{
  "num_classes": 12,
  "norm": "layernorm",
  "weight_decay": 0.006
}
Rows from block 6 of a small sound classifier, named by matrix and row number. Rows with one number belong to one neuron. Each number is 128 + 32 x the weight over its row's rms, rounded and kept within 0 to 255. All counts start at 0. Numbers have three digits each.
After each neuron's rows are labels from the 100 clips, of 14848, where the neuron reaches its highest value: "top examples" is what is common among them; "peak in band" is the frequency band that holds the peak. Only what is clearly more common there than usual is listed. The data: notes from a synthesiser with random patches.
# fc1: MLP up (model.blocks.6.mlp.fc1.weight, 384x128), inputs 0-127
# fc2: MLP down (model.blocks.6.mlp.fc2.weight, 128x384, transposed), outputs 0-127

fc1.306:073122107133123107087117122139178187123143126144087122092090132200109141122204063162150125188140144096096135139137164107037148166145130210138132113147111148141135094106125113075077172117064145110145089124188131130140164110157101166103109157144146142130113139158102136116113133103149139146025155125079136124115161107180184125126088088152117087095147085121156085146171124142148113168092
fc2.306:166127115116165142118095120072149158144140204081103174191128125153161195117117175096128137109099097111152145132142088113183130187099115100098113160122149107107086121093141130146107167145147138158149198114074182163126186173115164137122108112089132091052122081127057126090124146113093123063175144146110129109168067166065156123128111092158125136155111151192143134093172094125125101132108
top examples: pitch class: C
peak in band: 500 to 1000 Hz

fc1.118:093107112161147122142156150157097116086092111101150155137123197169049153140189097100150094077167210191153091103171162076111121141178130152094128125138215159130091082144100101155085146054151187107118120142136122142096073119111149130122163106130100143124134107140116152144124186112084128133102150132111153129040132157129114063153097137135098126130135112175158115121152164092084170128119
fc2.118:110093186172126157085074135137111098185076153192161101066137141131164140170055093094121150172094112111143162150184174108137155151066107136106139159111147136111173109178157110142131072141147139166123149079129112132146146192140131107174120115127192133141100108138138212149118131172097144111139133131102080182109117155171103156201109170151124155166118074112102128098116075158110144099124
top examples: inharmonic FM
peak in band: 0 to 250 Hz

fc1.184:095160112101143126143112111153164069118097067195020109099134072118134059138129118154119102123147079168140105137134198165148139087149106146114204136131153138071118120172096104086184133104133154095155152144101113060144110161129154132035131154167102111183129147105110154119131185138134126089179150175135112110091095108106138171169126156124144119169118106128114172121180149137129103120113
fc2.184:171152181126164117169102188140141116095148141127065137120168108169106133206144146105123093195118081140095131141188140082130149121122151154125084043139076134108135122129115084161141107155200141088139173132114125163105157121145156122154187184150143117105140120105147139106176138163070098125099189113135120175063113165109162067096131167146056145113152174133125081124129132136109077148106
top examples: pitch class: D; square
peak in band: 4000 to 8000 Hz

fc1.274:146141096157131149114115155107167119141140110127161139136174073140074157097169143096154106154135122101136165111134156078115131087124099096126121079133151127158081161163077075146086137150140154128098134085212184110109113130127124111172121137156091214188126143191103077158099116144096172133131100135115116159119082124028152114202079093115094086128109132139109100113083202164104124120155
fc2.274:028201128126161085124111137121089139110080099164120087104115128089158135078130081197146118142149099122098138130122119113092128115179157157122211129147086171132120128123147127124113152142161111179146148151094103151117177148067132095175105061099181104055088149119106163132087138117096110147115078121145172114122114085130128086130113156062187174137126103114091071098103163105147116099110
top examples: inharmonic FM; oscillator: triangle; pitch class: D#
peak in band: 2000 to 4000 Hz

fc1.332:118129143093188116095138114165114159081177180104114164121202116163183155101120161139174192128160174137160112114151108155090148100107165130177083075082072186097073154117122110149138118130132090096138133116182093143119114101162134165064058135151146117175154129136144096105076111134213137096112100124135128159060144114146123150146096090120164174092124086081131091120159122126131081109136
fc2.332:110114177097138157139159156122170106075142157126118149158123139055104083130132130088136115135141110134171116142090112110069135146129129129067142111120135042124159096128177136081143083088174117169188090168110111180168102119116195135168137096179117137036086127129147081131119099133166098146151091186113047168183121175128140158112102149136141114115081083101091150111132130143152116073149
top examples: inharmonic FM; hard sync
peak in band: 4000 to 8000 Hz

fc1.233:139101144128079110082123123099150152169178149188098149071153103113141096156084118115146111141160118126096054083193158136100112108146112166165186105129115114090168093104096151073102127147142126173104181153100178139145144140087119116123171160064116091125127147162126193137158120128197173059208122090092083156143122117134112122152128103109129121089132111139158097090122114096213129092168
fc2.233:159142197154113081094130144162158186139109107134152113164137049129113136163136150111116193131108223116139116119159155131156169121166161128169106147112167112102118116158059189135058117152114185118164108071151154125091070117094136132133129100124175128121153091090081127131143146139128109144125097146150178087164121121136143041171093132138109093133188121124091151084175073113172149152116
top examples: pitch class: C
peak in band: 2000 to 4000 Hz

fc1.51:123177123173093146102118153070132178063125132147129086128126129126175154165085131143069121130137117110057219109085110153153158156163109142100040103150090102147143104147139123176078147098138144183173092125119146140101118156158152100086128088095152137192127117143145136141112156144115175095123117135102145085043184116080145108093058094137097119137147148155113115084166144166157151118169
fc2.51:073145120159167160094111143148122093174140157099125117178088120139110149189107110155094158115094096146166056134092108145108177126159109158134103102146119211097173153123123118121164124083132075145155102066102192121167159139113145138093135147076077120130088157089118092121122153199199170152127160222156168114167112112128104169174141124180132115150161141184118160150163148118140119126144
top examples: pitch class: B; bass register
peak in band: 250 to 500 Hz

fc1.280:146149171148074097088150151087130175121083173108182154160125134110123142100128130106133118143100147118149124180106081117043091098108103111120145125069052142169084126130083167147119156186145105071181166098144141117129085115143065132132131115183133152197129105156207121175154098123132132098160153130112127168103057096165143123092157154131082088155152160135125122116125154193132145068115
fc2.280:125123101097118134112089160093153171132076132128165101100144100087095139148155128166139114112154131117066122093141124079099160127105150174080175132180113092187117135141087126175166154092115099112104047128105085100148073172088184092159146096155071137068108125118190081105097182057181143140127109114092167141106093120116156141169145086099128141120117148152145150081066150108093077136137
top examples: inharmonic FM
peak in band: 4000 to 8000 Hz

fc1.255:144185131121138158170102139105190121120116111137129158133143079167220101103082088077138120094153162188105078126097121173126096156108123149113133140124168126123084128116054104153107137083166105151212100138118129159157163131074177141101145131111147096094097067139183096125104130105128174135083096072188109124095112210081113108171074144146118154141126117126163168146155140115134158098143
fc2.255:079110076117142140098138145053093130176135198088118099134155113074092153179178166163177095180136171130163093120117121103136146159163168131106155119156096121115128112106157112066155134173122126058138130115096094113135117143132129148132105125091118190074177111093165160140070154148192178075129150070138176158140126135148153134182144075118095158095180106155164143142159140157144100103084
top examples: pitch class: B; pluck
peak in band: 1000 to 2000 Hz

fc1.244:128071072168118090103115149104175102093122148058202131140106119112118153136151107111157141153128159115163116072147107131162120152128173096078097140132163148099113102157195132144076123120170126093159168117103086106142064071122161091119118079082153142193096131164113155123068157170144162127090141169139073154105115145144152187148108127182110111133165109088101140118183091108184195111147
fc2.244:155142169166228079097077179137076126148102168141144082096123124093132142155123152110096165112135104143177118123109190127102133130121131132120098083098160130173170105102141092137160088135188071154130108122107142195153060189107183158127106097126166153116104204130128137111123149127139156128166140093142151086155142177126073196137098107135128058130092131136101169131120158163082104108097
top examples: pitch class: B; hard sync
peak in band: 4000 to 8000 Hz

fc1.312:107157109156121185113151089136160129121085156187139149101142154094134167162125124142157178120066143110163126066129121142137120129090119124180103120152120081101163103172096127104183134172195101099046137126191124152182104174116088139135161135150111097150079170161090119164114120091141160139157098035110117183102146135080122102067141106133179110086092166102176155123093087134105109144102
fc2.312:108130123156056116159081180159148145141142087154110165098171109187145109106118156075136108115131126155170103182103112141166078175183103172156163069136151197119145041138087137136139169145142143093128138096121097094103122180122131143190175117111101119131152110122099112173134147172163090063144106117111092108090098107098123141065081142144150131094063183119095123160137186127152135098141
top examples: pitch class: D; square
peak in band: 4000 to 8000 Hz

fc1.187:102106110123109123155112126157194127111136142157126088159052118156145123073129175045140167128154122158177171121158092178199167162109144122095085112140158190110125121146155121134080132098133135088100111111163110101186125194144143070073131138154119142089115109144102135200111125105141167105135122092204160159100107077130141095139060081066086111106128128115160134147161098142114142145081
fc2.187:058112117121113109128110104117137086140131152141129077159177140077127129100090163087132153132101188143136125128165176090145141109095169124084129130088135147153191120168128147117092159076100142156076155111130153211087129107130135066124217128154167160095040129180114134126100172111110138105083113151131147091151140147094153180164142109135137113154090134136097070114174106218143120165099
top examples: pitch class: C; triangle; square
peak in band: 0 to 250 Hz

fc1.150:109198084046089141100109120108092107078139127123109160187111115191146153117153115174123081164158175138063139107141103165099156062099144121112094167118108152176122158087171105118117133157147074103140160121172104116171188151088119138101161124154156113118178097164134112123138137131159129126206154131099185130124102074101167068111100159106099092067098124176144119122147140095167136081129
fc2.150:109139127122112109166081094134129139133151136122176162133111166047062153127126157123113188170146141119134108199101122166138120070107127165138162109152156121132158168105142182080068110107070125168114175122138141107103106103053163103180099150137089163155118095114152092094087141120129152108158092151130193141197123168169151153180139079162139047135111102117090108126106113169149098152177
top examples: inharmonic FM
peak in band: 4000 to 8000 Hz

fc1.73:089104132101119193118123124156152145156105149162111169186115182100111106121139153113139139119099052151108171136136209161190067088157179086177122209091092117119122230118104058109089121136116125161109139100109147092100151106069140143116143144078097128134119129159103174077091142134175147112087176081138112131122132108134111147146076154127094128094107161122102146183112170140135117131114
fc2.73:146135118103097093066097082194150104128158149194157113137145128078108109135113151071115173108088111115122099100173116127128114122118144070106112079106172088112104147112121130145129122206126113202128137137091064153105065097134070109138123130160124117120161152153139172130105148173139129112163092104156201095111209091161080170111068121151173112139100085133136135116109179099161142133058
top examples: pitch class: B; inharmonic FM; oscillator: triangle
peak in band: 4000 to 8000 Hz

fc1.117:118083143169139080140167134156189182092132138122114126098083142132184082131146104167174062128163136124158118084193229111104089094153088170081138101103179144111110158129101107104103172103100149177153145132104142116132156116188150126097112175137084123118112144149140169138159100143089138064218104119171109108138117112122170124108104131100105152148137125087141119109092078139096168082075
fc2.117:060092133076094100103110139118115053180128133042151073130188120164103106076134174143118160120184108102139098114098157133139132110102171119098135109121048106144128091093102129137123046109124146157132117088125112183103078155150131110125108184100111121139123076168147132180141131152160115134162033112047161119117153121156127139088123128114144177125129152115160114124141128132119071082096
top examples: pitch class: D; pitch class: G#; square; triangle
peak in band: 4000 to 8000 Hz

fc1.124:124165117156110158117101145102135140133146118120230043118183089122112134103072063134110113121174141104132106130130102091140114055106120090202153135109121086122159087168133136069123145142098121097150131084131100163106118114107144179132151100188112186189150104170110163140159138139074104114096119122176081095087145175145173153117114090143101187108092142156176144104167167151130139175107
fc2.124:156135111093133156079118109078132085088111117096146125155099095156131139081141138139158124119161143178117197132110153097129142136156102145126153067075115147095148196100130146156139073050080139150121137143141176143127096070163121128117128109102169127113114156172149156198124080166126094150175060152107126088193082120135128105133095100097118167150166099174206116113160126118160107216153
top examples: pitch class: B; hard sync
peak in band: 4000 to 8000 Hz

fc1.243:072089140132126196112084121119152101173160105122128125116126108135122114106128146166124132105092189161103066151152117128096139152085155147134162126118083052127091184102109108150151148131134139122147078085125110118146146170076182141115118165192150092126177071172108077143166140150075122157186148146119169125118164111083147141180074161166175143034068097144133118151127104092116089099162
fc2.243:166115132165083146158072154099145110098112132136142115169100122070107141166058143102118145176102067098111168168177169112116125168132139180152155126128214174153120155041158138196111167161125101161127182111135124105143097158069133138110115142106146128124119130061119115137112125069106181117120145125148133115176128167143168104106130062162101127155101151135083072112174149127099202122109
top examples: pitch class: C; saw
peak in band: 500 to 1000 Hz

fc1.378:122129125079146162118110139135125137132154083157162166135186113075103124151126123147135105169108188128112156084178102161132168088078135178163091151139079177116118121112147066121075103116190056191127103087138154163136185160170124125080111052137167174136170120157097100157090156152129172121144113114157110139092105121081145107142115120135133117144186142071117101099035126126123112070139
fc2.378:131131060111103121086103168115133121080106089121160110127030159066130111148144145151168114118129145105112171157137162103167157134107153114074145121148159149170164122122142095103106126130143115086139111136122101183138153050128119097139126164123169122101173148082128149136140103196150176150152101176170132181153180078042133133106165125120164154107143185100076136160116136138184131037141
top examples: inharmonic FM
peak in band: 4000 to 8000 Hz

fc1.173:114101069157134187089132138104105109134142173102103119088155169156066124156121147120117080144103142139133122190203062095144122123161117167130191137156150187131113129155111133104148166148131088120147114072087103160095120070127172129122135139137093069152122147159125158148136163121108077157151126179133074109124150133128112089047136198125089147144129126228128102155070145110119074106167
fc2.173:081122156122161151112164100151153157157152133123158118086141128155123139112069081090155128096099105137104135080100145103122115145139201125171113127143152135123116104057139116130183115155147155161084144121107119081176085061094119149158111125083177075139098033123072125063131087175078142161182138168157150129161087180121127151159105124104122099119115142081076110079127120092143185166082
top examples: pitch class: C; square; triangle
peak in band: 250 to 500 Hz